A small contrastive image-text model, trained from scratch.
Model: 64-pixel images, encoder arch resnext, encoder norm batchnorm, encoder activation gelu, encoder depths [4, 7, 7], encoder widths [128, 224, 384], text encoder width 128, text encoder layers 12, text encoder norm layernorm, text encoder activation gelu.
Training: muon at rate 0.0037, 6100 steps, batches of 256.
Rows from block 4 of the image encoder of a small contrastive image-text model, named by matrix and row number. Rows with one number belong to one channel. Each number is 128 + 24 x the weight over its row's rms, rounded and kept within 0 to 255. All counts start at 0. After the name is the row's rms in percent of the matrix's.
After each channel's rows are labels from the 100 images, of 14848, where the channel reaches its highest value: "responds to" is what is common among them. Only what is clearly more common there than usual is listed. The data: pictures of board games with random positions, seen at a slant.
# convs1: grouped (16 groups) 3x3 conv, stride 2 (encoder.blocks.4.convs.1.weight, 112x7x3x3), inputs within the group 0-6, a 3x3 kernel for each
# convs2: expand pointwise conv (encoder.blocks.4.convs.2.weight, 224x112x1x1, transposed), outputs 0-55

convs1.33 102 [143 149 150 138 132 152 124 134 115 135 143 116 107 124 107 126 137 135 144 156 140 111 139 121 127 135 125 164 134 169 183 193 171 101  87 130 167 149 129 129 118 178 110 123 170 115  86 108 113 106 106 161 136 159 150 154 167  94 115 126 144 125 118]
convs2.33 110 [128 118 106 113  52 120 147  68 154 115 135 172  98  88 112 130  88 125 135 148 132 131 128 141 150 128 111  63 147 120 122 136 123 127 131 116 134 144 158  76  88 136 133 107 146 125 119 108 116  95 105  97 139 114 109 101]
responds to: noughts and crosses; nearly empty

convs1.43 087 [103 152 119 128 112 129 162 124 153 152 127 129 120 126 118 131 168 117 143 129 111 146 116 165 149 129  98 155 142 127 124 173 155 220 121 141 132 106 145 114 153 113 119 133 128 117 131 112 134 163 114 106 151 134 158 179 129 172 158 128 185 129 140]
convs2.43 088 [109 119  96 105 138 108 101 114 100 143  90 137 103 118 102 146 127 138 154 111 109 175  92 107 119 140 116 121 111 172  90 103 144 132 105 170 100 121 141 114  98 126 171 102 150 155  82 174 157 116  91  95 102 106 112 118]
responds to: digit grid

convs1.54 112 [147 102 112 155 176 117 116  85  99 136  93 147 117 121 141 148 119 111 153 149 112 107 107 118 119 151 149  97 138 114 108 132 133 130 138 136 121 110 145 106 131 108 105  93 124 120 131 113  99 151  90 103 122 121 182 184 101 193 156 115 161 103 116]
convs2.54 104 [126 148 112 143 169 123 131 115 129 161 148 109 126 117 128 139 151 131  92 153  69 124 125  77 170 117 110 124 148 133  40 118 164 115 124 110 114 162  97 122 145 129 147 102 127 125 118 158 146 181 138 157 122 124 127 138]
responds to: digit grid; first side has more

convs1.35 101 [ 99 108 114 179 104 136 161  79 158 134 142 122 132  95 138 134 124 145 150 149 149 139 109 110 138 106 126 170 143 143 107 106  99 179 151 111 104 119  95 112 100 101 100 133 127 111 114 103 127 152  88  71  90  99 124 133  97 137 116 125 141 121 156]
convs2.35 106 [ 87 132 160 112 143 142  83 109 104  98 131 166 136 134  93 144 136  83 115 113 141 105 129 136 112 112 103  94 123  65 126 118 116 122  88 132  99 127  82 129 130 102 113  97  99  78 111 130  88 173 100  96 124 108 163 113]
responds to: digit grid

convs1.1 101 [118 133 123 149 104 114 159 112 131 217 135  89 135 126 165 100 128 136 138 111 167 152 115 143 177 136 144 146 165 133 118 138 122 134 153 154 157 136 144 168 117 118 158 133 142 165 128 163 136 116 122 157 142 141  98  85 140 110 119 109 148 149 107]
convs2.1 094 [109 135 106 124 107 109  88 134 126 115 163 130 135 103 117 137 111 149 149 131 123 175 139 101 118 140 112 108 133 142 173 129  97 109 118 109 137 124 111  85 157 138 106 121 148 136 147 131 125 108 180 176 122 152 101 147]
responds to: noughts and crosses; nearly empty

convs1.45 080 [124 100 135 118  90 120 116  93 127 112 143 114 120 138 102 125 130 119 185 149 134 158 155 131 120 102 129 161 181 164 155 152 160 171 109 170 134 112 136 123 139 150 140 131 130  87  96 118 117 114 159 129 106 116 131 176 133 142 158 162 146 167 154]
convs2.45 104 [ 86 102 115  88  95 165 154 106 107 106 131 113 137  61 135 119 132 111 148 137  97 152 127 117 117  91 135 129 111 111  82 146 133 130 142 108 139 113  66 106 141 140 159 122 176 112 100 129  90 123 145 169  98 130 144 157]
responds to: digit grid

convs1.47 085 [ 98  85 147  99 110  97 145 152 111 149 139 100 105 115 119 123 132 134 177 123 132 136 138  99 122 132 144 163  87 157 196 166 134 171 128 120 167 111 138 135 145 123 121 145 103  96 119 118  93 124  96  82 121 120 136 150 148 124 173 141 128 114 123]
convs2.47 090 [109 100 138 113 102 144  99 117 127 127 161 157  98 141 150 139 143  77 141 118  72 119 162  87 136 106 151 112 137 151 113  94 149 113 128 134 163 125  97 119 135 119 125 106 158  87 152 104 130 120 103  99 134 129  97 126]
responds to: digit grid; first side has more

convs1.48 101 [132 141  99 100 108 132 109 113 113 150 198 137 125 103 114 120  80 164 160 127 136 163 159 130 134 115 118 165 122 148 112 130 159 107 133 100 107 159 145 123 113 121 113 141 123  80  79 115 119 121 118 122 111  88 180 147 127 155 110 164 124 111 109]
convs2.48 100 [152 101 108 125 125 113 119 118 163 145 124 135 111 126 118 123 145 154 109 129 106 112 120  99  86 117 105 151 100 141 125 124  92 182  95 162 123 118 143 119 164 137 129 138 110  79 116 161 103 115  88  80 134 207 128 162]
responds to: digit grid; first side has more

convs1.19 115 [150 150 179 118 110 128 136 135 135 104 130 131 117 168 144 127 117 136 163 130 128 164 103 112 145 125 116 211 159 102 168 170  91  89 132 116 112 110 122 108 134 134 166 121 131 137 109 148 113 128 119 133 129  97  98  96 173 124 123 108 111 130 161]
convs2.19 111 [128 154  99 104 150 162 116 127 125 142 127 146 120 145 133 109 111 167 153 113 201 137 134 142 124 114  92 105 155 116 123 111 129 169 155 111 130 134 115 111 119 147 111 131 141 206 141 129  95 103 128 128 121 154 121 121]
responds to: discs on a green board; nearly full

convs1.106 107 [144 145 139 127 153 121 104 107 130 149 114  84  98 141 162 125 142 157 118 156 217 112 122 140 145  85  75 105  92  81 138 124 131 104 127 124 134 102 124 118 181 122  90 128 144 126 107 111 129 138 120 146 136 149 120 145 122 127 130 120 127  89 141]
convs2.106 094 [150 118 136 138 109 127 113 126 131 146 157 133 172 125 123 162 129 123 132 139 105 112 121 101 122  89 108 120 130  66 148 132 141  99 205  97 110 106 145  92 125  99 101 105 130 150  90 211 118 114 132 140 116 100 149 137]
responds to: discs on a green board; nearly full